Weights of a small self-supervised image encoder.
Model: 20.5M parameters, arch mlp, moe expert_choice, num experts 8.
Training: muon at rate 0.0024, 13800 steps, batches of 256.
Data: trained on pixel-art sprites of 400 made-up characters on tiled backdrops, 8.9 epochs.
Rows from expert 0 of block 7, named by matrix and row number. Rows with one number belong to one neuron. Each number is 128 + 32 x the weight over its row's rms, rounded and kept within 0 to 255. All counts start at 0. Numbers have three digits each. After the name is the row's rms in percent of the matrix's.
# up: expert up (model.blocks.7.mlp.up, 8x384x384), inputs 315-349
# down: expert down (model.blocks.7.mlp.down, 8x384x384, transposed), outputs 315-349
up.69 110:156124140122168115127140127121105093180192151135127148182187111092099132094161158125100169092115156139099
down.69 123:171133114180096111103050105089192122204157126104080097170149136137129099131093103094096084181102137109120
up.70 116:137140167147098183093082138149162122159068146154182134063148118093127153185117104184092141128105143179146
down.70 106:166096136126118102121159143149106127098161135074173125132072163132139133096164109198182125059130140112133
up.71 127:072141098201113202138124159148087144093150157165126127071099102133122178100132105129139133118129131132113
down.71 132:162127139105110148120131141150149106184148110120151123128147072104183142093164133215070131145182144112117
up.72 111:169168119075182125111166106142165125074094150118180094148189125067126182144100124143108106149122175142091
down.72 106:168137146175141098139074070152130128108146096167148110132033130166066130060099137145103146114126183144131
up.73 118:115129167169140130194148150084148167128120144150072149071083169098074144124135099198191184083255119100179
down.73 102:076115141123123130112117102107164151173154101119126155175174106152083086121136170168129148173114117141116
up.74 052:156130145154114180146238156130158107135130132103185126114109125144158142112067140147121147111156166059136
down.74 044:166142075136124164089096152099115124117125159187157088103116105095118129074108103141117083179093099156097
up.75 062:102140130128124129110086089149085182161110133107162134118138154092146159135113147144116152107131136129107
down.75 060:099151120101196175204166158128120151089158116119134107173114129096153150198137162172128093093149209127101
up.76 114:168147118117080096106150191066088131135101146160168187101156035115139159179168108201080117124158103179068
down.76 122:122181100110189170131138052140128107145156150123059105129129126153093147097134174073157111099147184131064
up.77 073:113097113165154126160151143171126136161114088112151077127100147093114101105101136111140136103203123100138
down.77 073:062138110139139178093095070109147132178094103112148128123123110159141150098095109110124143125144140088082
up.78 097:060069130145126115158112128145160178173106163112075166124125039145165105132189141141116137127148054147136
down.78 092:112152199064126161111117179076089093156155115079126147143160132128130146142088108132154114114179092127127
up.79 061:173133168084136098119098130135165100085118128081115095096170178125100140124113183158137120063156124098131
down.79 062:122067106115141100110137079093164115189158162142124061153081154123086093107156114126128042046097078102153
up.80 088:104083087125164092142150056110105185107126190077071141113140135176112121135113090143191148093161150096169
down.80 095:078154110135115136125112166195159172093087163189161188067134079134100147120136162077109110138096142161103
up.81 099:124152167126173131167095110166135141123119113104132113126089134154109122115145165135127125065121125186127
down.81 095:066137122104145137064131101124178097108138074115083165104128137128125145108163148107131118116127119133075
up.82 107:201157098161110110134125098105115139109150155118143156097144161128116149134113147175081141089039147151158
down.82 099:152161146106125122189119118081118123148060083138149095132078170147139090105166123154105093117078141137122
up.83 097:136139156149174090108121160093107116169120175115126157102148171151091090144089123093123144119108140131164
down.83 094:100144132102164136092089100168118131099107113103112174138121148155102137053107155177170175065088157089121
up.84 094:107137142176164155182186137129187052109111117139088127146157192138113197161056168133072094077086144093130
down.84 080:093238128099166102154143101108093184102059146151152102111139075167099115076138144089168121080095119172099
up.85 082:111138124082129165137140128145180136095109111089095099090211161126112158120106129094117122075122107120152
down.85 080:103176161151146136127112099152077112189129169135155080146093103130104138106157191089170195184120125155102
up.86 117:148101108148112121113141180097112141171127156149117147129121121095066093190132132136149116098165118059140
down.86 124:105149150110102134065145110198127154173143143036108146115241174146163140101152146135155109125122172187136
up.87 125:133117147156150089118119190140159079109158115085160123103119046138131133105113135140184114104130130117121
down.87 127:128134145123173118110153143108122081164091131195126116123120105114124175099149156115177155119145136100155
up.88 094:139110082112067110105156104129148104145116167152115149151163127169091120133164097075152145148134124154126
down.88 093:187096167119107104081052103157083155096108106112100133136154111128162148109143100099150144166119165171107
up.89 080:170176172173117149083146177096167117138050116101126123118186142172090085179095065130109119117126107166141
down.89 075:080143147153093109153130129193121162136142071120115142112120114111183132111067158115126119132168124112160
up.90 059:193200163103092117089127150173082125136115101123140155110130146137101115099158155108126142111154192084203
down.90 054:151114133115082175097131110126091146146106172125172121117145160171176108073094119144150155121104151160163
up.91 088:139129152153151103092135161108096079161154167142121116068115122116119132146158107124086134069127171141094
down.91 083:141150119183152071113109119172176108076093096114148118137132147149115153053041179173109127109092140168166
up.92 086:112056115147174137206086104166125112095137098113136175093166157106079114108105144120114092108093090159133
down.92 084:183132147099127056164125063163141083153139126166115085097089162141127085121106122087116157146092128101105
up.93 107:141145159134119139154148146169162121141140160093137141106149135106196148138131135101079124144108178099065
down.93 096:164142152178101111102123159100125121130151126176131055126130141084102080169110132121165183147109106173057
up.94 079:187142093158124137073167182172143123157139065187119120145111172075137122126174097126114166102150121053113
down.94 080:093133161085137144188104126137164102130098130125147145104152111127126119134136136089066131185169115129107
up.95 100:118127156141113179188104091115117104081163103074137102127051114083156167096082171075109133104137134111152
down.95 100:176117089060151094073088165102155096094134181119126139145183139118104114125129092111161127178178142095122
up.96 122:124130144068148184142172139192152059181143133155074056139120125147090113131125071086102128194143151131094
down.96 141:178124190145046114082106084150101154101159062129204078133190089124147099127078154117144078115121181131171
up.97 125:130074189177156093164092081155098136112149113138086093150061208138114105110082154058098135110126132150132
down.97 125:075065165111078103070084171102117148165104092094187097117180116038160110161150085108176156159092117144077
up.98 099:114126168173195110131172113154133172163125112148106068111128159124156112140154147131165147060138069172115
down.98 102:082122155094027113119100130155101137143143143128170072086136159073092112195137151120086100100087108153103
up.99 097:121178177119097092112142127136147144161111124133124100108110122125161201164123162114090084129140123182091
down.99 099:135118084111119089149086171168106149143081149129167127221098128100192154126164049101147114166101136131114
up.100 116:153112122078119197119160128163110104098113098129134134143185121151120112143159165052148105105128123162112
down.100 113:098150118057168085110133132096158129126164141111098137139123141036131116125078115112069139194146114108141
up.101 102:147087108233105184127126138185137066100093089163150103138168149136104138130087132146143061105135122139138
down.101 102:142098150121150174144121117165143121106174152175138140106083077155086131151127147124166107114129105140149
up.102 126:182105127068076125143146125144160135107143133103104197085172086116165151163084107104109166204133130118139
down.102 126:180099124162124154101103106143120108117153179123114137150141122193108131177147124134114167084172121116175
up.103 099:201122139095127156115110122120091151105095094078068159103206148060116099128083146095093140148125082091126
down.103 093:088106135121152091155169096132172088093116156204053041107091114159199116077164117146118130119147167142156
up.104 085:116120135074089143115161146153113086139121163109120080123163112156097140164089123070148154195151168132153
down.104 074:131204120116139109133171125130127202106128166103154065104112164110161166108142176099166160138137093134165
up.105 126:190165094074135082142122113172148138127160205091148083108151150141156132150068115091105078133134138073225
down.105 119:129149071195122072117121128124070121140134130111105086138121106133134111140142177143141118118124104152147
up.106 082:094078153126127158085096092107113139072138174176120136154137153076098107124178158114039110092128145143124
down.106 079:115144095120146100080109119160121155165136107119103102198149090127121101150114089134158149167160165138144
up.107 085:106092139097132093151112098136160085148087131126101082184035098086059131103159122157189095147164123118098
down.107 087:110163145074082164080124147137182108172156138140167152163142145166126091128111162103058065119101137131126
up.108 127:144123095087180097168158143116167136084156089130119182102095131097181145181108114077153114108145081075119
down.108 135:112137144108084095084093111121119124224163232120102176152159130177112137147118086123122144103157056126144
up.109 130:170108133233176152132150140083092127182130111131172140131111085134135115103163140114122114088127150094148
down.109 124:104167158134144175166108162181149117119127114219099076149075106142085146121216188179139105208124189119093
up.110 101:112116110170221106148111086124119123072109102158120170150145162136087146123188124112113150111061087150152
down.110 101:089116207121159165075099133180104066093128096114116156142134071134162089070097174139151140146135097141137
up.111 131:108140086085144145107108133136109112070171101112176175103083064109106080124058054150137171167129117171120
down.111 133:165093137108116158169115133100080130145135128081089133092175148211175168073169076127098122108196128146109
up.112 096:156080148099136076084153149110112072184041151113152160158106115141118110120178152085110077132098131084115
down.112 096:131152117126108183165090122072119140081223154178125099070113145154111121159146122111141114185106132122131
up.113 086:165168092097110154115147190176175118131105163114175096130165113176143098160096031190078107145132161214119
down.113 088:179154125193121072101102149075100118146180068083151042118102126201149129126096108087148128142160170151188
up.114 076:095176120136088108131148128111138071163126128148166148163165063127207175185132108204131139136166156114090
down.114 075:137168081132116092096091150102104139078177145130152062152090125149084117094203135173095142102143159149107
up.115 119:129084113123060127139085133150155104153151160057137142137144158163118102121185126085107152150126153103210
down.115 129:181150143126114108074147039168116114077126140086098094119106119132096203107092106110143139125180110142122
up.116 073:146109179136152138213147118173180161084145154090162139134152125138126116078129155149129148196148067135071
down.116 065:092155129128100158076073138145145105167110141097155102118112140138121169157112084117135093150138083161079
up.117 095:161053152144120156152174140137115130129135131087113107166200127139147108096128168102075108101146065122178
down.117 085:092077102112132173070132168118124153188180163147145142139051121161136163154127104127142133175162138154168
up.118 056:157155085120134085133140173111129156179109147160100130131192076210080112163059140118127077160077110142145
down.118 056:157197050093100174088113091153104160118157140081096099121172180162108144118120104096149110128140104088135
up.119 068:142122142202167152087174169171184098132182083113099090140140150154095130147087192118111046171175170111074
down.119 072:146194143096105134101089152131172147096123096176173088111113136092098104160081102081161102146121122106093
up.120 072:174147215131141100136138118175143083141107128141115104130093153187117135142063109151162099150061161125094
down.120 078:076159172158096130131063227120122109110133057136147111126152080091112150113123125065109126130165131192111
up.121 129:180177164178121179116129160154098160089119111174101120140137128126107132212141161142162087094092094150120
down.121 138:150055109107145140152077103167143075147132179148148126136159166115109172157141123076065093205153126161097
up.122 103:115167165105098134107189123143149104095136164099142103138093107126133130146124114135097147161136065185097
down.122 102:139136169097175185189124138111150114156130146091114161111127102151152185111092133116091127111145151126098
up.123 100:171138146111136080136136127111114182128093180091093129108158103152139132128136144134131143214153151147091
down.123 089:126111131140141111130076160127131098156170130149104075179134054137121112169106138132187112163139113139146
up.124 076:113101170156126063099182069155118209025089121157073119127110174148141119136105121167071159106143098130162
down.124 081:125154168063111105125105174164177158173113195083184184128144068142126087125141088133119149176106136080127
up.125 060:132087156140149101112109133059154217129064127092134118140117147164062100097158097117156172174171113105088
down.125 058:112157135099105090090108150131118169120108146073087179048132178146110104147176089094127165168118138130124
up.126 140:122167119092071181109117186141192059140093189165148102071185108146156153142114161134082069161097111146186
down.126 143:180179068131171122095122159090141120116126097085147094154061156128114059140116190088152133128132062088110
up.127 103:103115122062104088129134115111130095110120115115150194168108118098127155153128123167177111192161118117092
down.127 105:164080124143168104145129128116087142082090173108098125132178116162158156094186083145092115077137142136104
up.128 128:106109122157131132110178120156153088134111107148161121201087099151068081095145168128170073087142138081128
down.128 137:127137167109133167111102095188140140132065070204124156141121107133185191052118100150093111161067162114085
up.129 076:129110110151059086109092112157128106109069124090162122133110148085144096102112148186135139105153136162100
down.129 066:083113152120101143113086142154136096104142107158139127146147119197114141107134104072197154120092128154172
up.130 121:145083140098157139151137128070098138098150083167090201135167096096130122195164097129118109156127137086095
down.130 128:151070134135150074121065134137092108106150148070127112132135148177066134121083128102094108112178133181103
up.131 100:119037139190120150130130149162119072097122163190117171143132147128145135121149148093148124071136117077127
down.131 099:114178137108184138122139139133114134147111128137145211122120179173132157088094129101186219110136135127110
up.132 102:115126112111170169157199155212130140126141091127098050162116193069105087071058144088078085060130174127140
down.132 100:108130192139113119095141129100154181122124086198196098082199154143180144149121094142161143145092122079166
up.133 150:162116187118150091086096155161097096156133176154175153107092099104157094156122099171121151205167183102150
down.133 138:136126112153108121117123143098153145092178128073135077151157143197104149130132116131157141091140153143135
up.134 086:109115090179102122143101104127208103131128112133148125131136142142126128126192194140171112119153134121161
down.134 087:170130097137156127126143139188127135097115168113086137143078111141119160109102109038169114170176124149089
up.135 134:047142108120206105140165032142120171069134177120109146071174125176108175154116136133138077175087132108148
down.135 130:112117129107133087158123118122066136176120082082121057127190190145173128165095134110131154098186154113144
up.136 095:167109125157173113106189142141106175131120125125125054122130106129140133096152140189106148146045123133052
down.136 096:097115128104109103115158174143139121094138164123102122173153127154126133159074122066127151179138194180171
up.137 072:088112125180138130144053108176086141132084151166131110117111093141080098104105123125170138108139133170123
down.137 064:164157129101090113083091067126184119087103133121155158187055143155158098141124088195167183158206121127103
up.138 056:092130110124099188167124097134138069174171057097177158135177146092116115144124113128082170148074099136128
down.138 054:156116186026088157142075145161128081194139097155158112147100167126112168134140137185186130137143103171182
up.139 092:125066077105137151089083119136100093182089177091176083172063191131102101056122166100120143141200137148190
down.139 097:161184194166131103083104148097079120157161127178127087169120102110155161060146071155162125176162132091174
up.140 103:075128132124103140223135096116156123160154097065132120117175153108146154106107121096077167086084151156136
down.140 100:179110164131126080088154181108110132131128113138147043070176151129123127103111157139143145122176108120071
up.141 077:079107094148156108102195114175128090173110147052149108111186124143158147076100124179076094142082111171119
down.141 073:129120151102181087130144104123149083106094125118130134110146145170199136114101175128105108100116113082107
up.142 112:202097190113108165133143183118163108171170117090154114142105092111170122111203137081170119122163125084094
down.142 123:144169133084141174155091084113146104162144127145098134146139120121115192154135158126144072145153060128121
up.143 106:087116142094134168212158150081104100132083087101081157196175144118119109095145090145104150025106088126123
down.143 097:097143144120088132149113130132117139133069116130154159095188120077146115080119088122095141175114128183144
up.144 086:091075125180083115154113095092139125107120160087169210148109110105151133130153134071119105095143120137130
down.144 092:125140141054155167144115154158153112174144195150114109098087060160187166083149142147181091153189138129165
up.145 059:170127136096124136086138135122171108148083059082121123066210110155123112128187121078184048121177111086109
down.145 059:115107132166135136130149161165184217112097170128146120136079134160100124109206120074126175147120168151113
up.146 062:189094179046111132121193129127153161117135152136094090116157110124129122156140115126130076104143114100148
down.146 056:129162088177230168189096115143119111121098121056149140198171056172155135142147101137080118129092189156124
up.147 082:095036104176111143128144100134131156134127116123126094130171162103128078172123136137119099183120153154166
down.147 082:123128210127110081113068168145117177146115073153123093156081053187166169088186097115167128171158124186137
up.148 108:117119132162123196165094200095132107147084112151166123126126109042090099163140095103121105108140075120128
down.148 101:108148205161099155111102128139177134140136101151153147115180127120208139112110116102129161145154147142117
up.149 099:080140119146103118163107152138172115127138114178096173067104137124067103156172102140132106143142095148067
down.149 087:092093173057123134097119120115106157197105171074127121156160153120197102131113063173191108147150092116178
up.150 120:096127111141125104124106161195125154112130145129073156093169115122130134164124086108159057173121144106145
down.150 125:130142167111118100118129110067129112110128117145147050122148136112129103114101162181127183124130186152151
up.151 058:124099175113150116152111172141093103103079166170143133080115088148163131093074193093164153110111135164105
down.151 060:119124096108136110136112118110114104128148110127151178137101179152120144138108178135149126120112071152077
up.152 091:126196134114135075097207098116086101164179129124165227125088133053160152159153124171096159124118123111120
down.152 098:146153155170072107137082093179098151033150135135121040081180127165055129102165149132169155130080158118149
up.153 078:133104134210110093156170126136148174162171176157128110105141142121125137079136170094137179170068179167175
down.153 081:098086127144107115080092116144108142110134114142079139151198128147099120088158199103170123223140175171165
up.154 132:073115123162099162117163089120119154114150177138115091118133120128183127119184119201145172119144095156126
down.154 138:130101130088114177155122109138105077162120157119081057129184127138098152117116101122125070191153134101095
up.155 085:155076085156162127189124170161137122174171144141084164106116102117094136129084113139106172050193141067176
down.155 092:119138112107115132151026072124125146136146076135096108129126092080134097046091131110105134119101131164109
up.156 144:183110173073163132116152153116134125116143212112048123187134123110103127135121086077173154105175110129138
down.156 154:181133118109075178115031099159146138177109071093157126148066122159143101124141096107122108189118160123141
up.157 097:175143108060103144133083156160101103134130142102133125161171130123164114123163146143101109128146097136105
down.157 094:204088115134102115106084081129171078148126165148147034127105114139114109132134153119213117128175143110071
up.158 112:184134152153141152147130120166099163156172094096109135144140070144166068100151190107134148100181073125110
down.158 108:115059148177142145105155071132174152147096126134112123133113123108081114157122120119121152147141147118133
up.159 079:143111097181129132132162181079134168136124098139153116104091162126125125184116112117130128155080106102094
down.159 086:139153182098077076113152106138121090109107152141121138086173145166079077174111121181161135119153121106117
up.160 115:152150084152076185110141107150076182080096107128081105096125172116050136143116128153167136099128163191123
down.160 119:120080121105158105180123088134136098092068129122111088155144169102191133083108126135116134151119165199136
up.161 083:187144175087118158155155095140197126139172141137166129110173084123177218108125135149104125181161200187095
down.161 081:156130121103069167104118134141145118129143108169147086166152111146090082124134154182165100113105107115106
up.162 104:068120089162142120118120143085153092189082177141134101120120142161091082153135044177134128160145081109099
down.162 109:137156124139107142060135117210195145143116119105101123139108151182112177083100172132115144167149205160143
up.163 112:127151184187143109117121151122060120097109149143094081132087141110117140140116111111119118102196143103138
down.163 111:117176125114102182127122123181180134141196082109147122131170086129101119081150145131147100116161191153095
up.164 115:147074156188152079131160110190104112118159126093117179163081127181166092139084121113180134137144159134153
down.164 107:136136140118157114143067108109133176123096121117130165078143195161122152101163163181103100119069144149081
up.165 122:136075122111138139086127120150162097157148142104158149190131079108084155121163086132152161198130154144120
down.165 125:139136188093102076171086117109064107112116127080067145191163135150122185116181092111134175154129144170114
up.166 112:100111153096142139170047093199121080131102080135151142139174144128154075133082061049106166071065133132113
down.166 122:108115205199112122085188082160113156097144110098147163047188114129122140127143130117131136115148086113117
up.167 084:121157135134182128122112128185176095157092135171143138074118118145126190140135108136088074173063167106094
down.167 083:096123118176117152161091132134105131119125059123130102141107163119116064103195160158153104122113143118108
up.168 112:129120115117129202131105101132125156035131032161144094149165197090151106111134125100102156054127112096122
down.168 113:116128221106194127177188133159155142060114090150110153170135144106097151105059131103216146139095147078124
up.169 095:168092093118182109051163173151137139158116174142098138134101127102093057212144100076132137172081107125155
down.169 104:146162160145148154077136132175089110117113072098144115189130156196142161091095137115112100113118202157060
up.170 079:112096134171167093134083100192128113048151113058153163181056123100099141110109135157181105067096102102123
down.170 092:118100234107084167101118203155108154113121136150132163131143083129156147135199062143103138150125099125123
up.171 072:170144136130066150128121135106142102104145104128113151162115122127047135080100124100146155162104152139070
down.171 068:084139107098160096115124081166137146067137061162113186092141134096078142096063106106176123084112107133142
up.172 108:128093171142095063135116214133136121170050137141169114136132186133091121126171137127138066157126119094172
down.172 106:110123186108152187140100072125131121132150090165119082116132139156175190108129076113141139145139204094146
up.173 106:153106110160108146119097149145140063099117065135146165132114098087159123129195171091167136121105081059142
down.173 106:161142172107096169090211136146145167090142165108095140154043075157149151099154093134191092107135111094132
up.174 095:090115082120104142162116107107110116198125137095094097162195128156081162100127152119080139115193088130185
down.174 100:149075126157136148118097149117104146155211129153152091159122144145161122102115116064196120150179110123163
up.175 081:161106139076095148133099132113128097103065126071192076140137093104091096111165117115129118150148220186119
down.175 077:134201117142131112106118051060177151143133123122127102147086118157166158082134132118099110169110179102151
up.176 116:170119086116081112043199130103163165114143084090123109123122104126188150158102160119143068112095087125103
down.176 116:085138149084155161173121135158101131145131111158121056108163140136136173112152110132169070151103113147157
up.177 071:104142130120137101101118074114083195108093105139136126105132131082100114113170160094122125123104158126158
down.177 068:200125117147120164098136091129162142085109142108096154144103109099129107078146205107106131150141097118086
up.178 117:071212176117135098186090110159089085116115136169109143108119185137102102118097173137170134113155092107170
down.178 115:124110092166068107102139076131214111177085062073150111135145174104113124136125122120099126118143125145109
up.179 069:100109169167087161127079094150126117105142165122047145116099135173121142148150150148165105114092114130094
down.179 067:182086114097127076125104182063109104113120116134133149151093128122072128143139165121111109186089114137134
up.180 115:124131121212109176149149138138120099132144145103095087127100172099115163116064170163136124047147117104127
down.180 120:104126108105109148179121156165207105165093166121155137131114127102167155131111140152082112142125110177141
up.181 081:138116104116115122130140127115173099151100158102128091113151139140066160130120138097122128160097134099170
down.181 073:125155092180079144085112137145107093126168118146125102142080095171050112132096146172116108071076155193088
up.182 114:104178092091165124173134155096100114111154137172169164084137116156174192162092148153158148068128089116126
down.182 110:131110111137064095095174128109130153122085162147133093068139142114150105126092141146100070162173148097117
up.183 129:121119100058137069108136056150134098078103085133135176093127137120165117151127090087088097178150137176117
down.183 136:159097145168112056152179084088036130098132170010183126056137180160144156126080076085172187179151145110131
up.184 078:166108186104139112148199098179164114153146064116157155149112138096138142197148112091143133110160116098094
down.184 078:127114238146127124150078125158126129155126113163113102142105126141102118124132094161117114126105143142157
up.185 051:122131155163114170148160104138122083114107120123138124079133086073136203109129107123073187069092048109109
down.185 050:095142117096107142088121125173171139050108087193134146100139088135104157118162095184141195116120143114136
up.186 112:137184123152090090166096124148075180049100127086101071138127138103139135131136116154171124108181091144177
down.186 103:088117212124128098148134128138162125195150084116116075168070116096118125131141080114176111182131122115065
up.187 065:059133099044155099171124048156130137112097102120186118195068137119080127106137188084148124183118132115180
down.187 068:135150113163092122106099116127124172172095115111113114144141200135180138102130086114114086173130174123156
up.188 117:107168098042181064162092135117117193067084182133123114117141081130140113139145146134139137161117103110113
down.188 110:166132146099170115118066103143090118180149193108131132139163166161062151092143160089132139115169183123102
up.189 074:115074129134144147091150077095086120141172185117116154160175095112140101143148079158114153140083136168142
down.189 087:219088141151140088131136170138116050173131209109174150192111180134095107149105129138167163168132109093101
up.190 104:110186101167116120097175166136167131120160125126181169099147186143141182160130080156137107140110150164162
down.190 107:137106149105136131185112084129115172154151169091158126183117142159098177083093144178121115161100114106090
up.191 114:159122109117088110118096124131172113175108164136132172095118090154135129149146094106086106093097150101119
down.191 107:131167133134124136098138137133051122133144104164154090124111080078112149148157126180165070143156123086104
up.192 116:087081167111135158132108148107095133127113070121091165074165118136064122172152085131093171084117142110123
down.192 106:205124096131128098054119130154148080105134141045145139161103117164125166014110156119122158173133129151134
up.193 112:117166116113115177104096140085152120125131033137144120105108146113115131099137133071127166128084104154094
down.193 120:162097114097171119144154121095120181104111134099117161098145134143106142122145098082096168166119103094147
up.194 109:102125092169122097095100180127122146114147118103113191142129147145109167163118114088122165144119072077154
down.194 109:152091088152158163110167154185131123147187185092101131130123133140135082140160114133203134206172091119161
up.195 108:128103106131145102143122057104132055173120133114119103144109147136152094144078098139160140108140185105177
down.195 102:150051165148108111155133131135111153098140129161147134135107108126169171096090145144133147133136134083128
up.196 073:091167122110141226112097066169186166138110136109153069113165130134155173141118170120114145125137129183122
down.196 066:147135116153093054118095207143093133202136159139145114134175171113128073138114139145148170107134092164136
up.197 121:132075102090153121188194164169125130149105080145121161114150132125077151167132178146118150143161119091126
down.197 120:143167190146097173159121097160145101079114149128175090082154081145097108113165080145149089093136146151105
up.198 117:108126103091098146163108175092094123100086101072180174126056096090118159086181138109055176111132145179046
down.198 117:110133113106186087138099093076113117150112211114127120098135148159118181086066144141174121100164156156137
up.199 121:101133174183129187117185180104105116138176141139115148096101126095140139086151069196120173116129082123178
down.199 124:150139130105097167132142151150140127202165147143132110162145123108111162080171119175105094115173164135072
up.200 124:133111106114150148160171190153128120153118128174105163106175097133158144209089099182121118127173140128166
down.200 119:169156104118120102107108158157138132083139123084188150127146077145098135085157198095103126100067163108108
up.201 109:129151112193095089139096141135115105125117190108110155103104120154139127107180145109160144147153127162115
down.201 104:144102193141084113127183137128105084132103120121197118102142080066186148144068135077125137181173128070154
up.202 097:080141143104125116126085153126159143107153062172167167098133123135182115118136174097103140114146122162120
down.202 107:151151171142133140169113180135155119075133094131188109036102100117136154126190057087126150149164078083094
up.203 082:137110139181146096126121143153147134157074119135173138104097090130122144112128166088136121120094095087136
down.203 084:123113131087133171149090131128051114147117118164075144097129159167166136137154081175156041161149123123098
up.204 158:193094119092193102096119121146092110182123116139105171184116169180121081150115085087144072118155152157158
down.204 144:118136152094103117078096143114085119108146082081148077115161173165164124111135143121165126116145187154112
up.205 173:114185126107113128138122101171175158099144118203156132097124137107126130160103090169063119127138188147153
down.205 181:167128121167070091089095142110054147168141105103179070120132126101148067131162100130119101091181191119120
up.206 054:152110112124151140157127084137123154117110198185125087157106105089141160102112121165106125077157120144098
down.206 053:123131170107168137120121085111157084130160072202118143168147135110088091113064168127212065116175150121160
up.207 084:127142151142201159161150077159100108083101110104200141124129113110093138099093106115141130162135112126143
down.207 089:150131129121142100048163134101146172133072108094129161139151150100132157063143140100080139103142135162113
up.208 111:123076128119094138151177166126133068169153106132121089084123081114096101159086191135157075148135156134211
down.208 111:125077154125129167185089098105074142156129155164113157093128158195131128116093093170177077156100105098094
up.209 118:124101134140124150178129126104126106127142101160159137096130137100119191144102136156144117074166103138144
down.209 113:081141164108098108096143148129228113157135089149199106109124126160141118090125114114106103160162124040100
up.210 075:145117200186073132108158092107148125044091097100093118117095129124151144135181178126108075113083155143052
down.210 074:163157062098163129069152131103106136109112117166077123194133150130138166142075076182171134154157165149147
up.211 086:174144139160106106121136131132183094102114086134152184137174159118178137054106087133130090099130145099158
down.211 096:121176154165105122137171125111160117087171100140130123121090118197123081149126178081133117115142105126100
up.212 119:094066098114105133098121123075164159102165105105138168125104104151135153111134142177159110149078119060142
down.212 114:111075135168177168161121112127147118157127134139087135214118155123159123056119116125110154114168147136143
up.213 043:083108130118160122113186144130173130085088106154126128071118133132116156149099144094167185100077089129144
down.213 041:118121163156074106089134138153174100152113136116088170129097126122150115150127184181184123187137108168158
up.214 064:117114099169149113130149101080153164121173188112122094080135121123129118219145177139085093137116165148195
down.214 062:109141117133188152161091146164133144180136115127145110131148092091122167097071113163192103152191121152148
up.215 104:115089157138104116181137108141139128131110077114094089148116170071132114068183171111158084096167119106099
down.215 119:112172233094125176123124143139148094119165127178109177100120121106130190210154088138173162093147074120114
up.216 073:114132125113164164143118076216125179119114100183113049139128174112118103111134156166057159166150112119134
down.216 077:151090114146108138061135119131166090158125092213148079142130079078121100174138163136137149166155104128131
up.217 108:129138141082070105136153122056160121130100083077162147144117141099161132155130122113158136134193060136100
down.217 114:166127141088169138126171146089121149097107199062102139181115107146154196028134092124130134084158126084122
up.218 105:143124124135098112082166197210072143147095141114137049167172102097122168095153157100127127218152118134117
down.218 107:128134131102087138112162085155184115119189133147093156112159169143080152170138163123211130106120139120097
up.219 068:097087097131170112191078130133159178231122054137153127151139163166113116142139157101156116082182173102148
down.219 061:080127098077098102161137124097046121122096099140136151163126096114113117143131096200162099168129094147109
up.220 091:186125113168130144160103187170075141116187094134133156097136129148169146116130179112094074099052110126143
down.220 096:133156076099117160118123102103175094124182078158060116128172078122144124139143119210138099109167159109144
up.221 088:152090106142111142160099135121098156150106101102139181139131131174151117136153139138126114157109111135088
down.221 098:153154092112148086133104099087126093123116162099100073151106129169147171088089149119152135155051141113140
up.222 099:093103173147083144116109115117165139156131128161153152151126183083116139096077108150153089168165123116109
down.222 101:161172084100134132110142162153129122094134078096102153077097130117185145125153116108160141104177155176105
up.223 075:132080159176121069171181135108090110132176085141125137166131143097147100130165127072103141114116172108082
down.223 078:151203133123105117178125094167136084099110115132136084125107045149154126161188072156189088144140137171072
up.224 116:173089133153130145124154097174124068142123133145112114172092098156090089086162156097129101163089123094173
down.224 119:111119169103124170127150060147130147101091150103126132093177152128152110137201133133166107111158172144130
up.225 110:112098154104161113169113108131161166136148084146098180088153168099144153176108135113129112184155146131121
down.225 102:148114102124127115110148081199124105126123166123168107123185120118119199164106173115065179093137104148130
up.226 095:096103157134147083202124142127206179149123192118129215102162209106110140148107069151097127070112105087148
down.226 102:157164109081147165071141119140154110149054135071122137083145086125129172125123155177117034142117154130141
up.227 055:081169116106152139144183137148144126150080095182144141114116122072098100143178163164117124095170133147128
down.227 050:095132142127132192069127129157147129117130110107141133105149154183154163100090161141140064150091173117118